config = dict(
    model='contrastive audio-text model',
    dataset='chords played on synthesised instruments',
    train_examples=52083,
    n_mels=64,
    hop_length=320,
    input='log_mel',
    spec_augment=True,
    win_length=512,
    tokenizer='word',
    vocab_size=60,
    loss='sigmoid',
    embed_dim=256,
    encoder_arch='vit',
    encoder_norm='layernorm',
    encoder_norm_position='pre',
    encoder_activation='swiglu',
    encoder_mlp_ratio=4,
    encoder_head_dim=16,
    encoder_fused_qkv=False,
    encoder_bias='none',
    encoder_qk_norm=False,
    encoder_parallel_block=False,
    encoder_inner_norm=False,
    encoder_patch_size=[32, 4],
    encoder_layers=8,
    encoder_width=256,
    encoder_positions='relative_bias',
    encoder_pooling='class_token',
    text_encoder_causal=False,
    text_encoder_width=256,
    text_encoder_layers=12,
    text_encoder_norm='layernorm',
    text_encoder_norm_position='pre',
    text_encoder_activation='relu',
    text_encoder_mlp_ratio=2,
    text_encoder_head_dim=32,
    text_encoder_fused_qkv=True,
    text_encoder_bias='all',
    text_encoder_qk_norm=True,
    text_encoder_parallel_block=False,
    text_encoder_inner_norm=False,
    text_encoder_drop_path=0.05,
    text_encoder_positions='learned',
    init='lecun_normal',
    residual_init='zero_last',
    optimizer='soap',
    beta2=0.99,
    lr=0.0012,
    beta1=0.95,
    shampoo_beta=0.99,
    eps=1e-08,
    precondition_frequency=50,
    max_precond_dim=1024,
    one_sided=False,
    adamw_lr_other_params=0.00085,
    grad_clip=5.0,
    steps=6500,
    batch_size=256,
    epochs=31.9,
    lr_schedule='wsd',
    decay_fraction=0.2,
    final_lr_fraction=0.1,
    warmup_steps=130,
    weight_decay=0.2,
    adamw_weight_decay_other_params=0,
)
Rows from block 2 of the text encoder of a small contrastive audio-text model, named by matrix and row number. Rows with one number belong to one neuron. Each number is 500 + 40 x the weight over its row's rms, rounded and kept within 0 to 999. All counts start at 0. Numbers have three digits each. After the name is the row's rms in percent of the matrix's.
After each neuron's rows are labels from the 100 texts, of 14848, where the neuron reaches its highest value: "tokens" is the input token at the peak. Only what is clearly more common there than usual is listed. The data: chords played on synthesised instruments. In brackets: how many of the 100.
# fc1: MLP up (text_encoder.blocks.2.mlp.fc1.weight, 512x256), inputs 172-255
# fc2: MLP down (text_encoder.blocks.2.mlp.fc2.weight, 256x512, transposed), outputs 172-255

fc1.92 108:424459479452461456548523474458448479494510502490491499487503482489489520530506423565477540395426457524513526494518444459525474529453445517510499474538441575491489482444526457552531482467593467505540447478513536527456525435553511443505502554424559524480
fc2.92 105:557552528536530467487493568528539519443512512513518495484562508530469455519509513440586431552567524504479466558495522502462529535554532474503511538402466424471493495526506505496494505457441504526462577542445453480524504516470482515529484444569418502527
tokens: "vibraphone" (28); "electric" (22); "#" (10)

fc1.319 083:518464485412457506548466538523470571517548451510515455470473521503505484546491565553504532540554495422446594556428560435509523483486458511434453564480497474484461487415483480515463435526563502518520452516540520508482539565524548522446503497393550485491
fc2.319 093:485551548499513560564508513518496477497456449468508464536523446470515384518508448519464524490528519518553456512570456478460572499551479495476551493479591455509528486489532431564547489512455583515548519480519538491500489483446524588516474479532470478551
tokens: "thin" (75); "arpeggio" (8)

fc1.248 091:442471534393446586430425483455479568489460564471499516482498558476496525462501506460556487511505455538540474507512516529517507534500443546516508532535515496546530542520600457513563487549505504520519455521557528484467469452469496488487532546503567492539
fc2.248 082:528504587538420504464515526577576466490505510528479447461528474494474482518488432510463527429473511497468498542428517445497508491471486543474562487537451510507516532560441549483487389511541575434458527489534424551552551544470502503570460509518455493559
tokens: "reverberant" (99)

fc1.48 103:487516450557549493592469457501501397445571540497470548506502465541561447535498446524549522496508528459531531529483476520447488513465481498605483522488440458527408506498452457464515564502501488540547540459514485469448510514412574531522531501563495450538
fc2.48 108:481439486437514553511481483513563501594459539439511463520552454481446538574482439513508474507458471525521537545504537444511482460572604481515579473495551464512460518465490453393551490575524482553513452538490536499499464545467560472468530441438401483527
tokens: "vibraphone" (85); "sus4" (14)

fc1.188 085:431532531413377439509446489528487469558451515499589487555428451563493489468447480512535561431506529478537540532504523524469489516511531479464542537473526472536484485511491442529507501560448547546541555491462558551412507509549520508491438499521534523447
fc2.188 085:521472499601536494521570473465478483469515580492500502480524515505438451521593517496530500502486514480500503501542468446521478534538431508494457482528545554485518467545482559488416473486579527494455510475423511471500553547473469524478454535468566491445
tokens: "in" (28); "-" (17); "d" (13); "vibraphone" (11)

fc1.173 098:486492521538448488578474496549529503496535510452434500519523520482419562560508467486475461552504541471490489519496491493429468528501540464511530479575511480485466525513500573526377500472534506458508505539541602543507569492470469516488467396462540597450
fc2.173 106:545485485452525546409525503510481592513491497597540523434530450441576496505470490508491484490499518606434483500525524488495480488524476531460505491458566524528519499480503426568526479451458567548512520507528509495545505507534529495458489596458469464560
tokens: "noise" (45); "muffled" (12); "white" (9); "plucked" (9)

fc1.266 094:588433588477540506504397455476517506455503543507538490499507578469520546444487514543542505495474436530616543564474500427464526473519480526456521508432537475467486446521461421480514441442439561561444416512515485550512520527454533479548477471510524547454
fc2.266 102:420476414534475505481538518432517460558510473550487506467486462595502503500473514470487544548524542454430538454522521528502462535486513486515518509490427465500501553505501573461438476536541437546497545477567442500511502511449471412566539560482453528526
tokens: "<end>" (14); "7th" (12); "add9" (11); "#" (11)

fc1.216 104:609413447488512522512481503476462583447496455541450446462465496501570407540543495503476545551453538429410435542534518509531492515547474535474507543562494470518500412492540534455465557475516488482530491513568489460473494469544560422522467414531481518542
fc2.216 101:519501472524530458514491509458485527460441421428521534523487500554524409473496489534467496535555477500448436536575464433521491447479491573516448550508497574518532479436509457419499522476500476532604484494487527530495450547518449456457494534526537485506
tokens: "thin" (99)

fc1.90 098:440519484525553457494497564540529540548513529540436501542465524546492474415509547475535486526503519490563474535433487502473471510426455548469528541495503410510491561495567476501538483524396481521493472504527595512582523482460496569504530517517507485525
fc2.90 093:503537483521495479556498438509475485467547550460551528464525488508474430549527489525448534509482493496513470541529500496479529548541502493456485432487420575488440497526402514532539561478483534485460446464581417476512523593476544535514475445492474482467
tokens: "with" (12); "sus4" (12); "room" (10)

fc1.0 106:474525513514501474510536534517523531519484488590503471495554479452507521507481470470466453551563516483489513566525455463508552524522489485542485508457464462551508480431477507487449528467458492502494476514589470513508437497539477450484466464519497565543
fc2.0 103:588499451477487465476509454483488494520478527464564516490432480495521535494459528551523500491451492490473493459490513479566505450518513511469557530576488584451519486579511526537522487465528506496572514466430546509518542463495496538506555555434515467494
tokens: "strummed" (23); "7th" (18)

fc1.499 095:507490550459525460547494507482504485522513494560494496507545495491504512552591516516468531471488512433484537480491477546532581414495481527483472487495526502519501489497492527510453484424530499558447508518478597511523505497518438505510561513451515538570
fc2.499 101:489471499543515531464542464468489524512535489452500522502494521480520508429465478449526497494469494532523505516499464447446435536541549441502588530493463498493524513549537492456549509590439466438517486504481412441504477544566561527573411444468497467518
tokens: "up" (30); "lead" (28); "dominant" (8)

fc1.239 092:546501503535475470547568496485484499459563526572508474535497504469432492570562465500498442508502511471508577524440535479506504549547550456449507440478496546521495477489533485534476517528530513489530536559433501471463487557456468516440504500558543538510
fc2.239 093:414529458502501517511411469503520499541481480397548465503530486559594518531509488482521553442510476444504486495470461545485524543548443556561524474516489456558474429494541544499523462532496456550510532432546526495559510481556519508526487458416501490446
tokens: "vibraphone" (99)

fc1.161 090:503547543477459494504507588552512520552527472522594541560474491471506475493453467456494433525502454476580491501448484399427506547431488487514568485513506458537591434477529523552500470560506465482520553502439551417538396516513536502538492492498508517476
fc2.161 094:437470472444567490401477494509487474424495504439496408493484477520496532539522557587521605471457467462468483503547542506579516451511518543489513508532519508514471508563478429453457562538500525444461523503513498574470511538533481478474451514561570569549
tokens: "noise" (42); "vibraphone" (37); "pink" (8); "muffled" (8)

fc1.305 101:564463490584544497484465503507494479498460495454492469589483526431504465450424413523524540531507508503510598506478574445482490503544495529420492556487496546471474450548420516515531504500586571448511550494468467439567496441567506503476442504552491509494
fc2.305 108:408499482418524520492537509469502489537498507557513457516558460476486484478525600502465471473504459441509404460483415520452522497494485463507492495520543480519495481452564412462516523559484469455485488514527479557477505518453505468496486553518580468534
tokens: "strummed" (62); "diminished" (12); "major" (8)

fc1.250 102:529515432470439467508502519459523528465484565507431549489470510452493481566447532546581537473573425406418550492513487552569407528443466499542529413569497523475507501513534497480488551447468508507504510439489485490442504545477502550476498511572502526552
fc2.250 093:477489550518566495550487479528492506546483491515525509612581507529513501469503457508420439529514529541510481525465515400458558489505502463474467568411535417486498483540497484481498454540481542513471505522535472515519520497503530478409487477487493491472
tokens: "with" (32); "9th" (32); "mains" (12); "7th" (9)

fc1.446 088:484530558532487482512508461479475551547546517592478511490436412544550543485469504557443497489527590540515446607495489535421420503553460519456474471458518392499501479475516503512489527444525540517468568482516547464422503452533555520532472539488568521492
fc2.446 092:564506449515532512466531535549517554490501408507475389417538510497547474533472466436490420470476523461433536443498579464522546439536472483507518530516490483477514509569463487534561558544391493525502506543528499528505536603477558521512520431531496527469
tokens: "horn" (100)

fc1.29 094:455468505471492476548495516509504558452630560538535499526497488457542540454487504479495506515454447456545406487490471520461582511486495554548529487513530570520489423553438503461475511515509544484488572578460534484511444513487469482495555427536412506558
fc2.29 096:521513532501555569480477527478472414498498497511505479454549548553461492561511484510467533532507519518472587489534610431523513441446502487471400468559561508546531510445487478531509503492487482485452467482519445548466568529475570478511431532471551454467
tokens: "thin" (65); "lead" (17); "clarinet" (7)

fc1.508 097:514515479465528460509533555553487491501517480501513520464471550479474521481488519541447497560477469510485494465532511485465574409477534468489523484470509511452471419514477466448463508530527507447462501523545507568428493619416493489560508496484471527496
fc2.508 109:444457427539535546532442488433548479545503452521480556502483466507523475539524487538459461562481537475524542517529421544503493476423504449531443466526467483509438498468542466503538484473523557501440587529378512532507475433584448515514528462520515479475
tokens: "thin" (22); "with" (20); "7th" (10); "quiet" (7)

fc1.212 100:513481495574477523558388468531453454521490509503494470527504526487500454495506523519500470526470525428421484400500491517535532467495521462395472492569501447511496473540437545523477503571526505545465514439509465519493405401494545500487409591561488584532
fc2.212 102:443520488523510457407489549469495458481495522537500445495505509533443486501486477472476533416494527500537459551483426517449520506471476419572516576435520509494497572484541485419540491518553471497469475498539482521538526513482460453500486465452508475450
tokens: "strummed" (54); "minor" (14); "quiet" (7); "7th" (7)

fc1.351 099:505450502449460472510526512472568531519506574520428481475518433458500453493408414562462523575487562435422541506546468526503488466519613500501470553499515547541486516572507600548543457477529513536531507517477547543510466533466533511524518537471484505481
fc2.351 094:527537475532492464450473503563442468469513408491558438542520553558480557452560526448482472417480465540526429480453467481546523510469416477478425418509444486444484462473522426500505516495467574509548508502497441426489521464468477522457451471494528528466
tokens: "in" (36); "reverberant" (32); "string" (11)

fc1.240 091:495473505532502525397486485474518450531496471435564530474505432494579540523463473547456509465506561530500518522458519502429481554482536446452542505543456511492558531497504526514564507517454476562451494446472555478504498433451558555507485473485500529539
fc2.240 096:589439544494523455494511475492528486517518550517476519491596476507518494557493526500534489541480546570511466547565523489494503475549388493444381431523411502465428498503443500503479514514561506490487562501543509529534484458490473557436498503464482496530
tokens: "white" (80); "piano" (13)

fc1.418 091:520528536481543540594477452557471500490540468485417469457474531476499514484545557457470431536502498531496453562506472481493434524515495472496510526499472491410600497482520416537463486475517547516477547574470513464477478461452475547553480462551469540529
fc2.418 093:431548560567516507500465523551481463604512565540515543449460542488514440513548463538493498491473490471448490492512400487416471510451541472540388547490581508493477552526479497510568499533477544431491389454547487470525552512521480541457521449487456602517
tokens: "rumble" (94)

fc1.261 122:459528458449468552503489605459483522473498584492483532489522550489517502480453552462516474539467544466559549484540507490553608525515486563562567536511520516506436348493452446578573490475431580507541511584499473496539432567436508533507500521488439483470
fc2.261 135:460546454544493540476474554496520445429583532553428575492512543549508464454445477461503434523513567488551557491492469469455515522505505434547489489462542542485531452537549505530515457606541465471481473541515491491461532520440543522490485536502580371484
tokens: "in" (99)

fc1.172 107:535475483521419466519515458392470549498502477542431536458488459497502503503514455471555519450454478520480427525522554552516476464552522433581545496445446504484563459529478501523490532521479565472441511536461437454500537467490460462526463539473493471562
fc2.172 097:486526519478539518483523500645494500470483537455583483469484528472467472485464497527483546497546451474484542465485459514457521560446455550467498519582522492494452527520523507487571430470572481491547531525544524500547491568539596546448512505532564486418
tokens: "reverberant" (94)

fc1.458 113:494553517472519490548510583443442490555497414488493491535391514517454482480433447517504444517517557455441589530461466438481450515478541442507487441519494526513530562488551491497524506541487546489459483422524470549546484548490569475486500476477494462551
fc2.458 103:547470500483530509425540518498485543444461446505480464458573421377538488469495522484465494519515634470537409460496529522493550470524506520511500461587468479524467491559516571449504456507555484523504538434524470512499482520510547514538532492449464522442
tokens: "horn" (100)

fc1.366 094:533488559491514507519501560449487524495503517530462465503476535529583453502494542566485508533480559454520485473464479494496497508517524511447536575523471478507448452446491497504587563508462434540532507512537528558494523449498545532477581555554522436428
fc2.366 105:553527421435452484532473534488496520453488452492487545467493557526436510556576568503420562532455516478475491441602478459525540478536526503435542452508457528543548471503425514439470511590532498482508489532526436461524502440422519501498544459443490461511
tokens: "with" (21); "quiet" (10); "9th" (9); "d" (7)

fc1.417 097:470553499580512525538487574461513445570531517507486480442461442511526464544482466480493539469475464471427518451458486575484505525545481542474508475475517505545490483533440497549467505496479473507526446413488419476507451515472467502426544504483599560498
fc2.417 099:477433468542528506465501518535502530479521484479531518530555528498473563456421488495518461525536515556559522517454439560535505514495557381581448553508532522424465525457507455423484522477593537526468521524531477462528462468541549490599500529549469496513
tokens: "strummed" (74)

fc1.87 092:464538465514539526409522579540487509531535543514485515462491549443577568506515534516514537492482489450519504523522518504483494465553485508457509554455442507494508459422522502480477522491501440485528501530494596511521471488502536504534478576551509530525
fc2.87 092:584482469492500525506472422522513448494508548503462476562553495479510444468420462533452521490481526497528450487471487512549468489390455572514437539496565534455483532422498493483479520416527497511513517520467495456509563519465514570488564470485521496519
tokens: "with" (21); "chord" (18); "block" (12); "thin" (11)

fc1.105 096:525494522521497521454496427477550456466575452513520532512523525406545528458423509465510540539452473531517478521561520474450533462542511377456488577528520447493474481509446470542461569538511425466540537490594610488488575461506433516433459422475495456418
fc2.105 103:529480514527510503468452441559459527501481525502474378507504475509473500407554425505473407430440516526567488442467475492521346450460456522524530464485529567523522471528552507474521473516518532486478464569483481482467520452513540502526559501520509515574
tokens: "noise" (75); "white" (24)

fc1.412 102:523511501550451437507498497520538536550416474377412551513471516506522542532459469492540473495491542506575470472502481523534498540477526552564607577472548449527495550510483479497457463542530521505524530487539501451475511521555425476430479435546586483416
fc2.412 095:494473455486469486479516540541447480442556539498542462525441561525440468464499532465463503546495475497450493536511513516492496448461504520469421424472459568431501475473438532465553548497524488463503466502471518466429494512505548487513503504518453485548
tokens: "<end>" (42); "quiet" (14); "block" (8)

fc1.68 110:519421513457464486454468482498454466515534463484575531490508518452519481536483468520557455531541571494527461481503484585502467523470449512482569481448609491461569470581551453509473499485486483441547440466470559519641457443528504546510569489511518542518
fc2.68 102:513505500612506589520602497500567583528489515511418527487546503481510456533533475455507471434491483512528560511495556451535583471481507506503465490490474529548462552445456578504553490540535488526530490549520459446463592527431499464473485559544501485537
tokens: "<end>" (31); "quiet" (14); "like" (12)

fc1.245 101:500510494539463485470595494443483533455509510488543508448552492506526451444543517458473547446486508507485461457505456521410503477583505503543537508530505506521498499466491498495529498485481472556438462436479476428485547471476461535489463514484479514513
fc2.245 107:485458547460557511474478514522521472502414485491461465587482494504532537556527541490515451620510531480471502516460551477577571542471571516517452511457491497492509508550517468526479509512540556547503488603551510594544457504523588470498524549489563491518
tokens: "reverberant" (70); "in" (30)

fc1.203 094:600468430524544456503483549462549546520559514513538449484441532445496483522488526499496488433511521562531542453503539502501532546465452472532453488511509469505506569468516486482442459470464488452502399479470451552522452497540539547468515497492440428541
fc2.203 091:474459528551494534460457465468441522499484474507534528548546492552566538573451489499522510564551508460587460574512524501494572445483551529476493456436511527543502476511457538468421510576405569435531575556555473519457548561432486436530499427450531468501
tokens: "thin" (100)

fc1.476 096:523540536468532543475494479484504424573526463485505565547564435518491587494541399424484488546538514482574442520496536433437527480554541515556483556471518498516523550505478485538498467619595497456493490453514522477530440468525482562486539493518494473468
fc2.476 092:492516449443490483526525477603555564487512514472533441480420488450464477475492606555489541464439451527465560507513486510492510498606507475434503472510598514549514493519605501493504539452489412523485585502487461549508500562508512475482429483513494575460
tokens: "vibraphone" (57); "marimba" (16)

fc1.141 095:464548526512525508499519498499456545512553534533532477465526446500530449502517448513462514427468480446468438519475503582565471495488428500507497458548489508583538462470525543481491390579588473532512549449462505486510513530480509553472505464517489494486
fc2.141 094:518445551480488506529487489502538500520488516450463494556495537516456466507477537498482490557456470556473550445508459413453543554476529509492493526428511516496478526442503454542518533427373466474499427534523493498494465443512588489526495544477489522515
tokens: "<end>" (25); "quiet" (14); "piano" (12); "lead" (8)

fc1.104 099:565486555508506478487509471525532477461487460483535538514507483486472455550445569567482515578512510474488473508534504457552545480496531579472541542503565483460453538522541525556489478548461484483455515496479574509467505544478470433483587514530489482509
fc2.104 096:507562487568455467519431520465506529446479529493446473485596538506469533500570599426519452540443558422534417510539520542505553521546575498523407497538490571491519527512478524459529486472461472517438402471492556453498462442424532482522476424488486447538
tokens: "horn" (67); "<end>" (16); "quiet" (12)

fc1.151 095:474506535563521484461469491473520538538501475429491460524552482562589471448522491492562549478475524497465459508520507418542520490526463516490494564502470529519435557527436547562434492570498577549515564495447544484489420541522518507454549489493580464544
fc2.151 092:504505498475447503517550443523488514499544483599500544503442523476460473521486545453480466505474487558526552519491425545473453480513550491495496380495532452507571438493515470450527486453497514496577464532553457472509548477484494509510400498458418539465
tokens: "room" (27); "9th" (13); "up" (11); "g" (8)

fc1.450 089:477516495465458524500435545510506479529541444500480505500526553514519474440461544512613493509476496501507502592558495427490569507463440510515529517528510536550465455462483496528489558524493506498547532452484434511469551445455550551555480433488514482490
fc2.450 080:511553555518562417510517520474488534496464480511466501505510462492445419434462500511488486503498503491551535521460524531474502527501466526437482468440428460571571585553520544518480493446547546462514485555451518534522479504518494562580467501404512517550
tokens: "clarinet" (85)

fc1.79 102:556527512475507486576530484498492452472464457493461489522478609484516422511489620498564486430547474572588561508423490520492521537470533438505517480459431582467470510594525507516449444567505496512544553406591519481508491508435449473483479570531430483558
fc2.79 106:421511514514560552541507521489503579528527511491531497488532430517486521440520514484522535570488483544532513496548496482505469479515493468517471525470515438476477456543463503526521470412505460510447446558435482445462548475548475493543504402489551493496
tokens: "<end>" (30); "add9" (24); "quiet" (8)

fc1.511 110:497512553532497541506492500531531520564461589557501449534542494508545478433541459457444449519554498473486518458514498539462477514505485489426479507497468532359530478498544544477542434510526524471499478554545462433556497531456524527501491455508477466504
fc2.511 118:512461470460509428517528461458494506382488400463525555499443472502462540549469533569501524509479466522525472485495435458567559483470508497478481511502470548607512516484485538509466542494466548461517514483476509519485471422581508482516512509459498555555
tokens: "strummed" (48); "block" (23); "#" (16)

fc1.293 107:507500406474505489474509550562588462558505457388497450522484564518433494567491529474461539494453476518453500537430462525496596474440450547529473463479491520458527466508491501477499551597518512573507515513535487448461436527497533509454508553491458461482
fc2.293 097:516451528544478483535473427482384493463450551564454517488513482515522495481503484542501473450520543422585506470547502484454393472554543476505496532494524512480426525499510511505510470457459469447496458475454535511535558460530464465527519465475507493490
tokens: "horn" (29); "clarinet" (15); "<end>" (15); "quiet" (10)

fc1.62 116:472466461571476493476536463496468456474496480599540517483489533502478521462528468503503589495608523512523532521514520464511548491460533462520519504460547617473465491499493434487484502529530539578489549542529499487495522586475470505581522548513500465389
fc2.62 113:525496509484587505539513526482515561530524557489499549490446487472509486574446538503531417525398501503531455472436474611460520487516539479488501441536403419461471491509517495520538500521497446491538431455467484428555477474472506494480498481502463493543
tokens: "up" (32); "strummed" (32); "#" (10); "quiet" (7)

fc1.225 109:490454500594503447555574473511484475545548480467545508494436504476484420498409478418499506435421514524483533451490523541437489495551499501485531481440531552543527451471501432524526532477500589518501478562486505516445486469504513497496591490544473497550
fc2.225 105:492583498411512506490446518480513506465511535562438507489502516562496497512614514590508539593592504471526437512499513479525529426446453506536500519575512462454443604548510510446515454527488397459523521452492530520524553496508500515517440546482504520471
tokens: "rumble" (98)

fc1.132 087:545550508436513508596485477468460466521459527549500550470545475537546571497517537584495503518528484516481447525565510477413390482486524449483509501479570446579547476506547469585514522497517541540522504542451511491496470496475504588520432575537514523528
fc2.132 091:509473538474518544465533468531495543461496485500451513541485511446453567488550506487453505444537531491443557501509530441569524533521472535512517500483402557524537544477517548479484548500520477527505465446558477519463488461438463436584475513518551525495
tokens: "noise" (77); "white" (23)

fc1.40 100:526519495495463463494558474500470444577556473509548483533437434521514522510505522493457478459471469493422512512547547493439523491509480457498541501577528477433521471470486608497583531501512448491542389517459551464477492587442516471559470518506554467491
fc2.40 095:516473497533551529486437574457533503483518502508449566424511520505473467477475501498550476485506525503571516518485469511552527485457524517486439517449493586553502570501558429497453551545490540567474535450503431482535554434584476531459536457435505557549
tokens: "up" (25); "<end>" (17); "horn" (13)

fc1.317 113:508429490518494517509578514423479438466521534523445465558584514435405571514594590467539493495475479495504490524558492500507479526538521499471528525562508536541542495550464479433563456432470494435517491494538514522527512550459515483494442459516503492475
fc2.317 109:534512588470515519522549540558518515568433484489500496462465534499432377486467504511519494466542502495505465479514482385488536500500482469534458420457469421550517513531541468504476517558550500569470520484510529552527486457438571520472587465416549524481
tokens: "thin" (19); "clipped" (14); "block" (11); "room" (8)

fc1.16 079:484528462580551458472525577557503468499425532544399485466496458520516526537599532470561465585502455533494449528484549511503495536454458498521528508465551540503559479502515512488507513469490516561528573479554474526548472515498485571458496531505520531566
fc2.16 074:458486540466430487445410438486423556517501475415553510512526491452515522520400452513477500490491560467494450467512500503510520479544558544503528500532539471437533533447562493512487505495467435433464457493462467426466516395549566430497544453544442490392
tokens: "noise" (71); "white" (20); "pink" (9)

fc1.362 096:470488445516485481497521537498542505533525525516501440496442491491444517454544434446529517564483507523549493473443588529525547503542420516464445476478540573515536479581508427552474418577468474548488548528524472554505547511490464484473514550530466571496
fc2.362 100:506465527530499477523482485493543592452461488529537486515569487538595534524505567538532515470502476481470503501514510486464545500488544525503557516530591468552436522445498574509488523485562487430502490423433467445493500453505514534530476522502535440468
tokens: "noise" (48); "white" (43)

fc1.174 092:526467410494486502502638507456460414533495473561502488486466544539493457477469468525472472472486540461481449458543448445481539475505486504447472491469541463495518429551477446510497433409433512531421498433552454450539529538474450566420424510505524523468
fc2.174 100:453564542499483526461460528520524554465542460492481524531505438476471539550564583515566505543521487467558538543470520510494497476492533535525467521568527455466464549479536531452597523579480510517571504513491491564476445525479544421527541481469499504547
tokens: "horn" (41); "section" (35); "minor" (7)

fc1.323 103:451430483466464535490515507410530548464494390503498502477485483500529479451527541482489470503476517455573509523541485531475479612457508500497511453467535441510499486461530507521487463519534486477539590509490487524595578408505482504443515470591563530527
fc2.323 100:480530466552518522494534455596451485527499538463471492518552515452479517533477490514512512512520498521449542457527513481517459412551483454495512496564467539518500488524507544492582498479438485500485409450477468459421430575551512504522576574413495479463
tokens: "clarinet" (97)

fc1.222 089:521500492544463474463453496541468446508391416572516504503505579499480578519553523538428474510582474527516488508520509502542413581536471491495449561466537494529543452453484426552559451488528576512495527471543514537492489504520451469524435518533523511505
fc2.222 088:457452566528447561575543436400519480556543518505465504534474512566454500456535608473530497497487507449428561559458476542479500535499488475523472496500448547424430554500513539544495546499467439511458454488443466408439532565485552511537496514426470544491
tokens: "rumble" (97)

fc1.403 091:479542497497480471487496495500500519559528499506495523468450592472448467454529542443463480524594439547512473568485565478537521510543528446490489561528520494438567497545462476535501487528527501492503480488550509522448494485519533516529464540475491550570
fc2.403 094:433501559580515480510485524503457491581511518486535425518476494529461593521440454586531453526502509528385502542523360461406488445490501486491476455423516453506506511475499463500569487458474417497453491491462458501535476461531487553441513478499477511484
tokens: "white" (97)

fc1.100 111:492391451406448499456499566576451451489440473493475495466443553504489523440520499496562473497439530452504521500464466531452540561473545526570477433428477420462596496485493459471455444497551481511505491560507513506471521498489459524497474466504526493569
fc2.100 104:464526507596534539522517468459551540494554482534539451548516403480504498490480496486455550483564468556476535466515549526598488466497462483445512543601554568555421508465503441525531570509426490525531514461466476521531480452486533469517507536543498439458
tokens: "room" (14); "minor" (11); "9th" (7)

fc1.253 106:513531517457504506497494504460423541532540477475440479484585494500483414425504487478500496540460477564500487493539488544469521482422471442548531452471528523507545535493566431444432453508510528487522487440479515589488497508508473537528544471514498462448
fc2.253 104:522484471553499515487515498514599468504544551511548533503408468499515598588519539570546474471509523469504476533469548481532501494559552529435500506521431491485466477509435588589584545490473465522508512519522485454510495528460498500426399547462508521519
tokens: "horn" (50); "quiet" (12)

fc1.479 113:484508504475472426455561546484511525493423541462551496518499476516507512447476523547593591422500494524547497441496540496424534510477483433523526523507554491586493437567484478533436500521541521454509504513509479475509534543520460448561509504414511558569
fc2.479 109:514443489535530607542456480520505506503534440533432519482492515455520464560514457418415447582467473487436518571488449537595478554538567574500468491511464489421486584495542530500525465477479513502492527505490523507533462447527496564451493483596476453419
tokens: "in" (68); "reverberant" (15)

fc1.494 088:467556531465520534554523493485483509475517579426553517501485511555473446525484493497465480561507572460471457508493544455452548546513450546513511492484480484446444478560470527431553496451404506527509490434485439487475494531509582398545444519468521489542
fc2.494 089:513425513547499548460453516575522477489412507503443489503540530474555552499524545502483533443515435511504555504541500514500519517489465495534528493500472445510537556481585449499490522547503494444464470495462517510550512558539420593405539464469585532502
tokens: "in" (38); "7th" (15); "thin" (14); "reverberant" (7)

fc1.186 098:524481482512511555456537503526441516485491535559421451523496468493498548528453490510487514468562553461462418511419539478526459507470499452457510504473490547508533491504508476584471461492498483528469518507483544465466554495460564511543436515565458488503
fc2.186 099:568453500489509503469456488472516527545463423496562511466523500518480466532526520521488488504456479493535490487544513521443493547477480453508480501495475512475443508433530489460552557554475561456528552579529481537504515481409504516539577437425518518423
tokens: "with" (22); "muffled" (15); "minor" (11); "7th" (7)

fc1.85 099:472473498555495498509466566583514499460444489464562545559543536486538489487515494495483555573482520551491431465511514486433552493523462515613480506484511483465373532498479530519486496508477544425492503404479520464520470466459453500499472464478524480493
fc2.85 096:520509520447489514447502416390484489535521472518479427486457457463487548484446490529484462505494481451484523544499492434555461491469539477337486463546461549499623440500505546483496528504527473586508466628490449482487489513567488538513506504521507464485
tokens: "room" (22); "sus4" (21); "7th" (10); "reverberant" (7)

fc1.144 099:463452569425510455467469444491483515475490484534540440487497452545467436482527449530534493489500461476485532543553507520509474497489497529492570499519496506605369527509472495538464555484540472567492487484418517498542481510564540496462459546494442491461
fc2.144 096:501549458587530481543489556501523498514446543470421528563511544460489512508495533486501504519476530486542500477436481483494556532483565504530466533445548487433592508506522508498503431522465486448517545498563476488403461577416499469555539460529529484499
tokens: "vibraphone" (18); "c" (17); "-" (13); "dominant" (10)

fc1.424 103:530543462510526525520532549445418496440559573466521505569516528586452500486489522520466569480450486499508513433505469484508499488456497564550442473478536554514505427530435518530505483492566482463567483521498537523548462480492438507539470536569502562475
fc2.424 102:492466441613409459487531578468547484546454519572458402496489454445508518599432492468518443495488486495478496462503443555433542551508457434496537496540581471508530487494492404474475531542515481476510489486507484500495490512490515436444475509513534447474
tokens: "strummed" (74); "quiet" (17)